config.yaml
time_shift_ms: 100
norm: "layernorm"
norm_position: "pre"
qk_norm: false
inner_norm: false
width: 192
positions: "learned"
init: "trunc_normal_002"
residual_init: "scaled_by_depth"
lr: 0.0012
eps: 1e-06
batch_size: 128
lr_schedule: "cosine"
final_lr_fraction: 0.01
weight_decay: 0.1
Rows from block 4 of a small CTC audio transcriber, named by matrix and row number. Rows with one number belong to one neuron. Each number is 128 + 24 x the weight over its row's rms, rounded and kept within 0 to 255. All counts start at 0.
After each neuron's rows are labels from the 100 clips, of 14976, where the neuron reaches its highest value: "strongest on" is what is common among them; "lies over" is the class under the peak. Only what is clearly more common there than usual is listed. The data: melodies that start on their tonic, played by one synthesised instrument. In brackets: how many of the 100, against the usual share in percent.
# fc1: MLP up (model.blocks.4.mlp.fc1.weight, 768x192), inputs 0-191
# fc2: MLP down (model.blocks.4.mlp.fc2.weight, 192x768, transposed), outputs 0-191

fc1.647 [135 124 149 144 140 165 134 149 162 135 147 117 141 123 152 153 156 123 123 147 126 179 108 167 104 114 105  86 142 122 135 123 136 106 108 156 123 141 117 140  88 183 124 155  53  86 108 146 140 102 101 186 130 135 121 159 139 165 130 119 134 128 149 127 146 168 103 101 157 126 139 155 179  83 126  94 134 110 108  90 109 131 143 148 109 113  92 142 137 171 161 112 109 116 110 193 136 151 126 108 127 173  88 149  97  86 112 159 118 117 112 138 159 125 131 130 134 122 126 109 156 100 142 163 148 156 173 117 106 115 116 124 130 104 127 117 104 128 116 137 120 119 122  85  86 153 120 163 102 182 151 136 137 137 138 116 135 153 128 131 179 103 112 151  98 108 122 143 108 138 108 122 108 115 110 127 130 128 125 104 133 121  89 130 131 108 142 130  50 123 123 152]
fc2.647 [157 162  97  85 138 134 113 110 127 177 118 150 126 110  85  87 122 117 136 112 133 140 121 110 148 133 137 125 136 135 118 142  92 149 124 104 134 137 175 116  92  74 111 102 151 156 150  85 167 159 155  80 159 123 128 127 124 112 111 138 141  89 139 122 139  82 132 149 141  96 129 118 109 178  91 180 134  83 161 133 145 118 135 173 137 129 112 136 133 135  91 211 137 107 122  96 143 136 140 155 100 106 125 130 150 133 150 118 111 149 158  97  95 118 147 120  77 154 139 137 111 137 140  73 120 114 139 165 163 148 160 147 118 119 105 143 145 104 122 126 133 116 115 173 156 118 137  73 115  94 101 122 148 153 127 149 139 117 131 107  91 134 132 111 121 138 140 127 140 119 123 114 156 124 163 110 154 134  92 106  97 171 173 105 124  93 127 126 155 128 134 141]
strongest on: bass guitar-like (62 vs 4.9)
lies over: D#2 (28 vs 0.3)

fc1.61 [128 134  98 138 154 164  87 124 121 102 119 126 160 115 100 128 143 110 180 128 158 127 132 137 149 108 129 137 153 130 139 127 132 105 105 132 119 160 115 127 167 113 122  88 117 115 134 131 143 110 179 139 181 112 131 144  99 140 162 176  87 113 129 100 137 138 109 149 147 137 109 111 150 120 114 142 113 119 131 149 176 142 148 243 111 150 161  98  98 139 140 135 152 112 129 130 171 165 133 104  72 155 132 153 146 140 107  99 109  90 124 152  96 109 151  98 119 140 109 144 128 150 179 116  82  95 138 133 109 129 132 108 116  98 144 100 114 134 120 121 131 137 137 132 101 108 129 143 102 135 171 125 113 122 180 112  96 105 121  95 115  90 121 137 113 142 101 125 121 136 121 157 122 135 164  69 108 119 165 139 126 101 139 143 137 138 159 135  76 130  93 137]
fc2.61 [116  96 114 149 145 151 121 104 132 123 193 108 132  96 111 163 121 118  96 143 107 139 142 124 169 120 154 110 131 149  96 153 129 162 107 133 107 106 125 153 104 157 133 160 117 148 155  88 142 159 129 121 111 118 144  97 129 123 109 127 140 166 134 166 132 119 120 112 130  84 147 145 122 182 123 111 111 151 135 157 128 130 185 149 182 132 130 120 153 110  94 111 138  88 142 129 151 111 120 104 117 162 120 148 177 152 191 119 112 129 131 133 167 160 152 165 123 133 106 140 109 162  86 110 134 143  90 112 115 124 144 100 105 146 122 139  99 110  92 122  74 141 149 174 163  79  91 131 107 123 135 139 145 143 138 133 122  91 137  52 113  92 130 121 126  98 118 129  96 175 125 114 104  97 158 112 117 127 103 112 127 134 146 135 117  93 164 114 150 108 107 134]
strongest on: the note E (100 vs 39.8); the note B (84 vs 40.2); clarinet-like (57 vs 5.1); tonic: E (43 vs 8.5)
lies over: E4 (79 vs 2)

fc1.310 [132 144 150 150 115 158 113 140  95 138  83 141 158 129 111 117 148 116 198 123 145 128 108 118  93 121 143  96 143 136 126 104 132  85  94 124 100 119  93 125 101 134 119 106  91 160 165 107 116 133 105 190  96  76 135 100 132  85 150 130 137 168 137 121 117 147 134  53 104 151 118 169 115  99 144 140 136 144 147 123 101  94 118 118 171  94 134 122 125  88 150 109 176 136 109 123 125 124 118 153 151 123 150 149 103 136 115 134 126 103 148 157 144 158 148 120 105 118 152 116 121 122 138 134 101 174 154 118  88 109 136 120  94 135 138 136 108 122 143 128 172 155 156  89 100 142 140  97 103 116 136 159 120 139 154  77 118  75 163 117 171 137 143 124 112 128 143 140 168  92 166 170  99 125 148 142 148 142 145  92 169 140 131 128 129 115 135 129 131 134 104 113]
fc2.310 [159 172 174 138 121  92 109 126 162 103 105 167 122 161 148  86 117 137 144 136  98 126 188 130 124 133  82 120 105 114  68 130 127 121 109 141 144 149 105 118 122 120 106 124 133 106  90 132 153  97 159 113 176 121 131 146 120 130 100 128 165  95 140 136 116 132 112 162 117 151 135 102 152 184 158 142 127 139 151 141 153 152 113  98  76  83 167  99 135 154 141 133 162 127 119 120 103 117 145  91 159 131 127 122 138 103 118 121 104 133 111 115 125 154 138 120 145 177 111 137 142 134 113 152  73  95 104 127 131 126 156 141 133 121 144 122 126  96 130 115 120 135 129 136 132 116 133 128 125 124 117 129 151  85 119 199 125 124 134 142 123 137 131 141 125 137 131 113 155 100  50  53 140 106 124 129  97 112 148 120 143 110  76 145 159 126  90 150 106 167 133 157]
strongest on: bass guitar-like (49 vs 4.9)
lies over: no note (88 vs 34.6)

fc1.315 [166 154  97 139 132 142 146 144  91 115 117 111 152 141 105 125 156 146 118 113  92 109 128  71 115 119 109 162 151 109 142 137 116 114  95 111 129  97  99 117 137 137 155 125 109  97 170  87 114 175 125  84 106 112 113 101 140 118 113 115 117  82 110  97 114 119 109 125  98 112 150 104 172 131 118 143 154 111  71 143 191 122 118 123 117 155 143 108 118 171 127 156 156 125 122 131 165 129 109 124 125 111 141 130 126  85 142 104 103 155 120 110 117 164 137 146 188 122 168 131  93 155 144  86  93 129 137 126 128 164 110 149 149 147 118 136 140  83 100 125 163 116 141 106 141 113 124 152 118 125 139 154 156 101 157 145 115 104 162 132 119  93 151 157 163 175 119 113 140  63 128  91 133 116 133 168 169 102 112 140 162 115 141 113 175  90 114 123 114 135 126 136]
fc2.315 [ 99 170  87 113 112 153  97 102 151 141 135 134 115 129  94 143 147 169  75 103 108 160 165 116 157 124  99  85 130 100 121  86 137 126 185 128 131 167 142  88 114 104 152 104 126 131 115 136 139 148 128 124  91 166 136 105 129 153 111 117 118 174 133 217 121 114 132 133  69 107 136 139 163 128 154 143 119 129 145 138 138 116 147 104 101  76 162 142 126 144  88 137 167 147 116 137 147 111 128 123 128 135  99 127 123 124 133 163  78 105 121 104 117 163  98 139 157 110 140 142 123 114  78 102 100 115  71 112 168 134 164 168 129 175 114 160 103 135 126 120 122 100 107 154 145 130 138 121 163 106 121 151 125 161 128 142 119 132 157 104 144 130 126 128 125 114 131 113 125 136 101 141 117 107 126 111 104 125 129 122 107  81  95 127 105 114 113 145 170 154 138 154]
strongest on: the note E (68 vs 39.8); horn-like (30 vs 4.9)
lies over: E4 (30 vs 2)

fc1.337 [115 143 119 122 131 164 137 138 136 110  79 118 120  87 148 138 121 106 105 120 146 171 103 142 144 192 125 150 160 124 123 145  28 109 111 121 126 103 113 130 172 131 140 112 132 132 129 144 147  92 105 147 158  87 160 142 150 149 203 133  83  94 136 149 109 147 120 128 123 107 153 157 111 109 161 127  97 124 118 127 161  92 119 129 168 146 145 111 113  96 139 134 116 100 143 164  73 121 113 136 119 138 158  95 116  77 110 118 127  90 152 154 122 121 141 114 114 132 163 151 120 157 147 158 106  94 150 110 136 141 120 116 159  92 115 129 143  84 125 120 134 154 118 143 156 125 142 110 128 124 159 161  98 154 127 109 131 149 140 153 105  96  85 179 139  92  97 125 111 156 132 121 113 130 111  88 109 134 140 148 143 146 144 133 137 143 128  89 150 139 144  94]
fc2.337 [ 80 174 158 147 124 119  68 131 132 109 125 155 100 141 111 137 153 108 145 136 119 111 192 130 195 135 148 104 166 119 125 116 115 110 121 108 133 147  77 113 106 137  99  77 138 142 129 103 136 158 111 141 124  98  99 129 140  98  94 159 122 160 128 151 101 158  97 115 174 100 107 159 169 142 142 149 110 117 135 119 143  83  99 110 147 127 135 143 137 144 109 122 186 107 113 120 144 111 135 134 124  99 122 174 113 124 160 123 164 111 149 157 136 175 115 123 131 157 103 128 114 174 120 134  90 102 119 106 115 121 122 118 158 148 143 155 104 125 106 100  89 147  83 141  95 146 100 109 112 102 119 148  99 148 144 161 103  92 178  93 133 161 101 140 110  80 134 154 151 135 147 129  96 146 121 117 125 105 136 150 123 132 147 136 133 126 145 117 112 136 111 169]
strongest on: pink noise (40 vs 7.4); rumble (28 vs 7.3); marimba-like (27 vs 5.1)
lies over: no note (88 vs 34.6)

fc1.637 [130 140 124 142 147 159 111 126 127 115  70 149 112 108 173 158 127  84 135 173 150 148 133 121 120 210 152 104 135 122 127 148  84 137  80 142 104 110 119 126 139 163 171  96 108 124 137  91 110 121  87 143 148 102 157 130 136 100 132 117  90 127 136 148  83 133 134 122 147 108 126 139 137 122 132 152 143 127 122  80 178 113 149 131 169  86 103 107 109 109 108 145 136 129  87 157 116 115 147 116 126 103 178 153 136  83 120 179 119 106 199 127 102 125 157 136 131 137 153 139  80 136  94 138  95  92 153 114 152 153 152 170 128 142 115 158 119  98 149 131 151 155 132 109 141 119 129 151 156  67 142 161 115 131 123  90 160 121 118 122 127 104 114 157 122 139 120 100 143 142 121 109 117 123 115 108 155 116 130 124 118 119 149 113 128 110 150 142 126 106 135  84]
fc2.637 [110 137 160 138 112 127  86 162 108 112 190 109 127 133 123 126 130 116 115 144 130  82 160 134 151 115 119 107 165 134 134 118 132 131 140 113 153 181 108 108 136 133 144  93 115 168 128 146 105 152 133 147  94 138  96 108 111 105 137 102 140 186 132 124 129 152 112 121 130  79 128 151 118 118 122 132 121 125 146 125  55 133  93  85 164 137 130 147 136  95 105  83 158 142 130 135 121 101 120 169 116 146 104 157 149 137 152 122 153  92 146 134 148 161 107  99 124 123 101 118 144 138 108 178 127 144 142  81 121  89 134 105 101 151 115 157 116 143 128 105  88 153 106 115  96 149 166 115  95 129  98 126  60 174 133 115 128 115 163 113 153 149 139 132  95  89 140 179 144 139 132 162 114 137 132 109 107 173 136 159 119 141 171 146  86 127 126 126 107 133 109 161]
strongest on: pink noise (36 vs 7.4); white noise (27 vs 7.6)
lies over: no note (91 vs 34.6)

fc1.563 [113 131 103 136 116 156 119 156 112 119 123 155 163 130 135 111 156  86 162 164 106 120  81 158  91 126 104 135 150 138 129 105 129 114 105 150 122 106 164  99 142 165 148 113 139 132 142  78 125  98 143 145 105 123 184 153 123 152 176 141 146  94  92 122 156  69 133 128 115 161 127 117 123 140 121 112 159 135 143 172 139 111 136 176 121 111 109 144 120 113 176 104 126 144 140 140 128 107 118  91 126 128 142 130 116 143 152 141 143 131 121 100  65 101 201 154 130 168 148 152 144 132 147 131  90 119 130  85  84 151 125 116 103 136 102 110  96 105 105 172 138 127 145 134  78  94 137 138 156 152 138 128 171 114 161 127 124 112 138 167 121 120  96 124 152 166 114 121 114 110 126 120 145 106 139 133 125  79 166 111 121 148 115 100 109 124 123 123 106 143  79  90]
fc2.563 [155 117 121 142 139 140 168 138 182 119 128 104  92 128 158 174 102 114  70 123 126 173 115 169 119 133  92 105 106 143 146 131 148  75 118 138 127 139 102  82  85 121 172 127 121  97 133 161 136 100  86 114 148 116  87 102 136 156 130 149 127 145 108 175 131 164 117 144 157 114 123 135 142 128  92  88 104 120  96 152 150 169 153 160 133 135 135 152 162 144 115 119 130 108 123 157 167 108 105 128 109 182 138 108 137 154 120 127 129 119 120 131 144 140  72 111 146 104 129 118  87 131  92 113 154 103 125 107 124 129 130 135 148 165 131 117 145 137 127 129  95 132 140 129 136 125 101 164 127 171 128 112 163 111 126 100 129 136 149 126 130 116 129  87 139 142 122 150  68 151 175 116 118 123 147 146 148 107 123 123 113  86 153  67  97 124 102 120 109 186 119 108]
strongest on: the note A (92 vs 39.9); tonic: A (81 vs 7.9); the note E (72 vs 39.8); bass guitar-like (29 vs 4.9)
lies over: A2 (90 vs 0.7)

fc1.168 [136 124 130 130  99 116 142 128  83 108 105 138 118 152  91 145 111 148 139 114 100 123  96 114 161 137 139 150 129 145 124 118 120 119 116 133 119  92 117 158 117 123 112 121 115  99 116 179 163 114 138 133 118 105 165 160 105  95 182 185 110 113 136 138 125 125 126 108 196 103 123 140 115 114 114 127 142 150 123 166 128 144  95 107 170 175 154 130  69 124 131 106 141 127 124 138 101 156  87 140 175 151 154 126 109 150 124 120 130 111 145 126 102 135 120 108 114 168 157 118 142 153 160 122  67 102 133 124  80 162  98 107 111 124 157 133  92 126 107 155 121 172 148 130 104 126 110 101 120 103 140 127 131 156 129 171 151 111 147  92  66 134 145 113 138 164 136 113  89 141 168 147 105 150 134 125 118 104 183  99 150 187 152 104 116 118 112 128 116 156 139 120]
fc2.168 [142 103 159 121  94 112 110 158 101 142 200  57 145 102 130  83 104 116 106 143 137 106 129 127 140 120 133 137 157 131 139 134 119 137 162  68 139 137 149  98 131  98 142 116 123 119 146 117  96 125 154 134 142 125 119 138 120 152 177 105 123 101 119  99 131  91 141 181 153 127 133  77 130 140 135 139 167 107 125 152  91  99  90 110 127 135  93 147 133 105 170 151 142 156 128 112 123 138 103 134 124 100 123 128 110 135 151 154 145 139 145  81  97 122 135 131 150 122 117 130 100 136 116 128  79 130 142 146  87 151 126 121 168 129 148 125 141 122 106 153 108 119 108 143  99 127 147 154 118 125 108 101 123  95 125 160 110 139 186 142 136 168 169  90 123 137 156 149 126 157 100 120 132 140 121  77 163 114  93 145  92 155 133 189 172 111 140 146  90 137  88 135]
strongest on: the note A (75 vs 39.9); plucked string-like (37 vs 5)
lies over: no note (79 vs 34.6)

fc1.361 [107 166 141 157 127 122  86 151 155 119  95 106 100  82 154 145 152 144 138 156 104 171 104 129 118 154 115 112 176 122 150  99 126 104  88 157 134 135  96 130 117 102 108 103  89 141 148 113 175 124 129 142 131  92 127 129 181 131 112 117 124 133 150 137  98 157 106 130 123 113 123 178 103 108 163 151 147 132 149 135 110  98 118 128 141  78 157  96 106 106 136 137 170  81 113 145 148  93 126 107 141 123 124 145 115 108 131 124 165  52 170 159 115 128 127 104 139 103 183 137 118 122 140 136 128  99  94  92  96 145 150 151  88 125 132 148  82 105 133 106 128 145 121 106 179 166 108 136 133 122 150 155 121 145 131 103 104 135 153 126 145  74 154 138 119 100 125 134 127 100 116 127  90 111 174 145 123  80 142 101 128 134 149 113 135 114 152 145 122 125 130 157]
fc2.361 [167 106 132 127 127 174 142  93 130 114 133 154 130 178 117  83 123 126 124 130 154 121 140 103  97  77 151 137 160 156 119 133 126 129 140  94 112 111  95 140  96  89 125 118 134 153 129 155 158 110 128 123 125 140 132 143  78 139 110 162 158  77 136 122  92 109 117 128 158 141 110  63 132 133  79 112 128  86  93 130 143 126 106 166 125  72 118 130 144 128 178 120 140 128 135 140 142 193 146 139 140 139 131 117 108 132 113 130 137 152 109 100 116 131 130  91 115 137 128 146 137 113 144 133 110 155  70 142 118 119  98 135  80 117 127 111 150 165 120 143 131 140 131 120 146  73 137 140 115 151 119 148 162 137 147 174 133 132 120 133 145 136 134  82 158 132 180 175 135 122  89 110 169 136 109 144 118 137 146 120 119 136 102  64 132 157  86 169 132 133 135  91]
strongest on: bass guitar-like (56 vs 4.9); rumble (25 vs 7.3)
lies over: no note (100 vs 34.6)

fc1.523 [124 124 144 155 139 135 107 142 135 125  61 113 121 100 138 177  97 113 170 132 121 109 107 127 139 184 149 145 138 121 161 118  66 106 115 137  87 123 142 130  85 145 125 125 144 123 119 136 122 139 150 145 127  82 133 122 138 107 155 137 122 127 162 115 125 122 133  78 162  98 111 191 128  86 161 102 140 134 131 115 132 151 107 198 185 129 154 110 126 117 137 117 155 104 140 159 115 127 130 131 135 133 121 101 120 127 100 144 159  92 171 186 126 108 126  96 125 115 141 141 137 136 139 124 140 120 126 113  94 134 130 128 117  86 112 176 115  96 121 109 120 139 121  71 161 150 148 131 113 116 132 128 129 122 153 114 177  95 142 113 168 111 117 173  92 139  66 101 134 112 164 128 135 161 105 111 108 134 120 106 125 185 137 164 151 110 123 123 124 145 126 139]
fc2.523 [173 125 134 112 165 163 147 106 109 108 146 128 142 135  79 124 158 106  87 138 144  66 141  97 127 107  93 153 100 141 118  91 157 144 140  94 137 138 137 119 123 117 168 166 137 146 135 100  79 119 110 100 131 141 131 104 109 107 139 133 165 133 108 103 174 115 160 143  96 124 165  98  91 133 114 141  97 107 104 100 130 125  88 131 120 156 151 140 138 157 112 141 121 166 173 125 126 166 138 129 124 123 133 141 121 127 146 114 147 180 114 111 114 133 144 146 109 122 115 101 130 123 147 124 173 167 146 139 152 112 113 133 131 127 116 162 164 132 110 183 130 135 130 104 161  99 107  63 107 131 127 155 170 108 130 120 148  95 178 126 117 177 151 100 142 130 133 124 183  94 133 125 106  98 101 106 115 130 131 146 127 116 163 140 149 117  83 108 154 110 104  82]
strongest on: bass guitar-like (41 vs 4.9)
lies over: no note (87 vs 34.6)

fc1.355 [147 154 152 174 140 149 136 138 119 109 130 167 142 125 138 144 143  54 171 142 143 131  86 182 109 129 114 141 143 122 132 102  94  79  82 125 114 122  96 113 118 164 152  82 147 102 145 101 143 102  77 150  68 131 180 137 116 115 177 139 129 115  82 113 126 139 147 132 135 126 123 142 127 102 153 116 177 136 135 133 120 139  93 158 144 154 126 133 147 105 156 108 144 141 129 167 164  88 107 153 156 138 125 137  99 120 156 122 145 118 134 149 109 118 148 134 120 140 132 133 134 145 178 122 101 114 126  83  98 126 109 124 146 138  98 123 134  88 114 199 103 133 117 120 110  98 123 126 111 158 136 138 165 109 122 116 132 142 133 176  98 133  86 124 126 139 115 130 130 105 151  91 138 113 133 153 140  98 147 132 107 135 136 111 126 143 137 116 117 127  50  98]
fc2.355 [169 140 144 124 148 120 177 102 162 149  97 161 159 138 116 107 146 134  77 140 155 173 124 128 110 117 110 115 148 129 147 122  87 147 139 150  84 107  94 147  87  79 143 146 114 123 121 134 148 124 114 103 170 101 105 135 153 154 106 156 148 134 117 125 115 156 106 109 146 113 104 124 132 163 101 139  95 120 112 154 164 148 151 159  92  97  80 133 153 147 115 148  91 127 118 131 133 148 106 103 134 160 114 110 159 120 104  86 125 119 124 136 155 148 116 122  98 164 150 143 122 119  99  95 163 117  70  93 128 137 153 124 106 117 145 125 152  84 124 144 144 110 113 112 165 135 121 108 139 155 117 134 120 135 156 123 107 105 160 153 150 120 155 104 168 146  91 130  89  89 128  76 122 114 161 110 121 128 125 174 114 150 127 101 140 138  56 124 119 174 151 146]
strongest on: the note A (89 vs 39.9); bass guitar-like (35 vs 4.9); tonic: A (26 vs 7.9)
lies over: A2 (58 vs 0.7)

fc1.53 [123 122 108 148 108 131 142 134 132 131 121  71 138 106  94 114 134 120 128 138 105 156  76 120 111 146 140 136 194 140 171 104 114 130  99 154 142  74 157  88 138 118 119 143 105 132 148 140 141  84 146 119 155 124 142 184 147 149 153 138  88  93 132 102 115  86 135  89 138 123 131 123 169 118 127 150 112 139 145 155 138 145 135 162 112  91  80 149 109 131 160 134  92  95 132 155 109 114  76 116 137 132 142  91 130 104 109 109 130 120 135 142 139 138 124  95 130 146 163 162 142 179 134 134  70 139  95  74 146 139 139 116 124 131 170 110 113 125  62 119 154 112 152 119 116 108 134 117 137 165 137 128 150 110 198 111 102 137 205 131 157 125 123 131 133 127 108  97 123 122 132 107 126 147 142 140 107 116 145 109 151 150 168 150 128 132 120 120 106 129 119 120]
fc2.53 [129 142 135 152 109 138  88  64 156 171  83 144 159 106 114  96 157 120 139 123 108 149 145 117 113 134 176 109 127 124 111 120  84 101 122 148  97  89 131 110 121  75 101 115  94 147 115 127 144 161 127 151 142 127 123 166  91 139  92 171 176 128 120 161 103 104 114 140 177 102  98 156 141 186 140 115 130 142 139 120  93 149 128 168 130  99 117 143 132 126 159 130 151 143  66 128 139 119 135 134 114 150  75 107 126 113 140 135 140 125 140 156 162 120 106 159 119 137 122 118 129 154 120 112 110 121 108 126 139 127 126 115 207 109 138 133  97 132 131 142  85 114  93 143 120 131 127 122 138 137  92 162 109 156 128 152 124  97 128 116 160 166 106 107 125 102 139 130 111 141 128 111 145 134 139 109 123 152  89 164  96 150  68 117 138 141 118 130  88 177 107 131]
strongest on: the note A (73 vs 39.9); the note D (66 vs 39.7); tonic: D (38 vs 8); tonic: F (32 vs 8.3)
lies over: F3 (27 vs 1.3); D4 (26 vs 1.8)

fc1.635 [117 120 149 185 133 151 134 152 161 119 108 143 128 126 122 166 155 101 171 155 100 144  78 142 123 133 101 119 140 140 149  95  97  75  74 143 119 129 110 108  84 175 159 128 113 115 159 107 144 140  88 161 111 114 160 146 112 136 122 147 138 117  99 132 129 124 156 106 132 114 152 156 134 123 142 106 154 178 114 119 156 124 102 147 148 112 141 147 129 120 161 125 155 137 105 159 136 117  84 107 166 139 111 119 106  93 148 121 167 136 139 117 113 116 160 141 132 132 153 127 130 117 157 100 131 126 112  93 113 128  81 121 108 132 122 138  95  85  93 175 131 106 113  81 127 118 109 135 118 149 167 132 183 100 152 114 162 134 148 152 165 139 110 136 108 140 102 100  88  61 147 104 134 135 147 139 133 108 131  96 101 140 123 105 114 108 118  93 114 170  86  94]
fc2.635 [108 137 114 155 140 138 115 161 169 111 126 166 138 159 107 143 171 110 163 139 162 144 135 128 111 117 117 132 175 128 160 114 148 110 107 131 135 133 116 110 129 116 118 145  79 159 146 113 148 109 121 160 137 106  67 120 130 124 107 206 182 141 106 155 101 106  96 135 167 144 128 188 140 123 123 130 116 123 139 115 107 123 111 148 112 100  95 140 160 152 134 140  95 115 125 154 147  78  87 124 148  73 119 122 137 101 135 140 121 149 123 154 141 118 107 135 152 113 115 123  99 150 119  72 145 142 133 143 144 151 100 109 127  92 141 151 115 151  85 129 112 105  90 120  96 108 134 132 102 140  89 133 142 120 159 146  88 119 229 115 137 145 132 124 112 141 147 129 140 133 140 125 148 119 152  95 117  75 114 134 105 130 138 130 151 112 100 116  94 136 145 153]
strongest on: the note A (93 vs 39.9); bass guitar-like (45 vs 4.9)
lies over: A2 (40 vs 0.7)

fc1.737 [143 109 113 150 143 148 157 103 127 127  76 148 112 111 152 146 124 104 132 142 149 148 109 127 117 190 136 123 135 135 130 120  86 143 101 140 104 107  76 136 137 154 126 152 123 128 134 132 121 125 116 105 149 106 176 155 124  99 149 115 129 129 126 144 129 126 174 100  82  82 157 122 125  97 163 125 133 141 126 112 137 126 115 138 143 104 113  99  93  96 162 114 141 121 120 187  91 152  98 125 156 169 191 130 143  97 115 151  97 102 178 117 131 140 151 115 102 118 168 114 128 155 149 158 130 143 104 114 130 171 148 128  85  97 151 134 147  65  73 123 141 154 145  98 130 135 127 122  95 114 148 142 115 150 151 131 173 126 152 147 156 121 118 165 121 124  58 124 147 119 124 141 130 152 137 135  98 113 130  89 178 176 114  96 126 136 121 146 120 106 123 114]
fc2.737 [154 128 125 110 108 148 143 150 133 106 100 128 113 162 113 116 144 125 148 130 163 160  95 156 139 103 133  75 170 144  98 141 163 145  47 143 142 133 131 135 159 159 120 157 108 146 141  98 169 121 153 160 116 128 141  81 113 132  95 134 185 115 119 139 159 144 138 143  96 122 188 174  99 114 100 171 135 157 155 122 101 119  81 124 125 122  80 116  98 125 106 106 131 134 133 153 114 101 115 136 126 158 139 130 148 113 131 154 118 107 158 140 136 158 137  97 114 134 134 109 143 129 103 116 184 105 150 120 146 126 119 131 102 119 125 139 120 121 128 105 143 133 145  86 111 116 114  88  86 126  90 129  96 154 125 138 166  75 182 115 129 143 103 125 109  99 140 163 156 143 142 126 140 104 140 126 128  95 160 103 158 131 108  83  99 146 135 132 170 102 122 146]
strongest on: bass guitar-like (43 vs 4.9)
lies over: E2 (30 vs 0.3)

fc1.24 [152 127 142 154  86 164 153 156 155 162  56 130  83 158 137 105 123 116 120 120 116 145 125 156 131 169 109 124 147 112 138 120 120  60 103 141 152 167 106 108  95 132  59 141 131 162 115 144 142 142 127 129 117  66 140 145 120 116 111 187 135 151 127 147 117 134 113 134 129 149 102 127 128 108 146 143 136 127 113 124 121 107 127 156 152 139 190 127  88 160 155  93 147 120 122 109 130 133 132 112 131 134 138 108  45 118 115 109 148 158 143 133 118 102 155 139 117 114 122 143 123 118 109 117 113 119 126 125 158 156  89 148 144 106 135 134 118 128 124 148 164 106 171  76 140 108 108 125 154 143 135 110 139 122 118 135 129 120 123 153 141 134 130 147 118 113 120  98 126 100 125  97 128 178  63 114 146 121 124  77 159 153 139 130  94 109 117 123  93 191 138 114]
fc2.24 [127 162 158 124 113 123 110 155 117  91 152  89 131 104 104 154 155 131 155  98 112 106 114 130 143 104 101  79 131 123 129 156 177 145 174 163 126 114 137 137 177 120 180 115 107 131 116  94 106 144  93 139 126 131  62 119 102 101 128  71 108 140 132 116 138 155 190 120 123 122 175 136 146 125 130 151 143 164 140 120 105 125 125  96 127 119  80 149 128  94  88  91 114 129 119 145 120 102 108 144 101 145 103 162 148 137 139 102 177 140 121 153 108 171 113 134 134 161 114  77 114 109 123 153 146 136 127 111 121 120 146  98 114 168 124 160 113 109 124 129 110 118 124 145  64 169  97 130 115 123 133 135  80 143 144 119 126 103 163 125 130 176 124 137 128 108 128 129 131 137 162 150  97 109 173 124 125 134 150 124 140 123 143 157 123 121 191 125 141  88 128 136]
strongest on: bass guitar-like (27 vs 4.9)
lies over: no note (92 vs 34.6)

fc1.357 [128 137 119 161 147 145 155 130 146  99 121 119 128 111  88 130 149 111 139 118 177 135 106  96 137 131 155 133 148 155 121 126 119  92 102 140 111 114 118 170 119  91 101 138 136 136 133 103 149 150 156 127 137 110 111 121 139 120  92 127  84 125 161 132 112 135 111 101 102  97 132 150 160 145 131 116 140 139 165 127 140 139 146 175 131 116  97 106 110 128 140 155 133  50 166 135 118 165 125  95  75 103 138 157 109 123 136 104 102 125 155 128 100 153 163 137 140 162 160 115 186 159 149 117 131 125 149 123 121 124 136 134  95  60 162 128 123 117 103 153 143 110 134 142  88 117 115 134 136 123 180 129 115 145 195 144 125 110 130  92 165  77  67 141 128 104  89 106  93 133 130 135 143 120 152 182 112 130 182 109 130 147 134 161 139  98 125 114  95 128 120 138]
fc2.357 [173 106  88 121 137 155 141 129 127 157 108 117 123 120 147 155 120 154  88  95 143 156 108 177 161 115 142 131 117 175 132 141 134 129 130 119 134 117 149 148 130  94 154 127 126 142 141 154 142 109  97 126 142 146 137 109 109 141 141 137 123 108 110 156 137 147 156 129 116 125 154 159 119 148 119  87 132 130 109 141 145 112 146 163 144 134 177 147 160 150  47 116 126  95 121 132 108 103  96 167 180 135 126 105 127 122 116 125 111 138 153 101 140 121 123 119 117 126 122 130 126 128  88  93 136 105 153 141 142 129 124 154 137 159 127  80 115 140 140 167 124 127 180 149 171  90  93  88 126 107 108  91 156 174 108  96 166 167 110 101 117 109 142  90 156 142 147 158  66 167  93 119 123 125 126 136 136 135 101 101 146 126 141  55 106 126 140 101 164 119 100 101]
strongest on: the note E (93 vs 39.8); square lead (43 vs 5.1)
lies over: E3 (57 vs 1.1)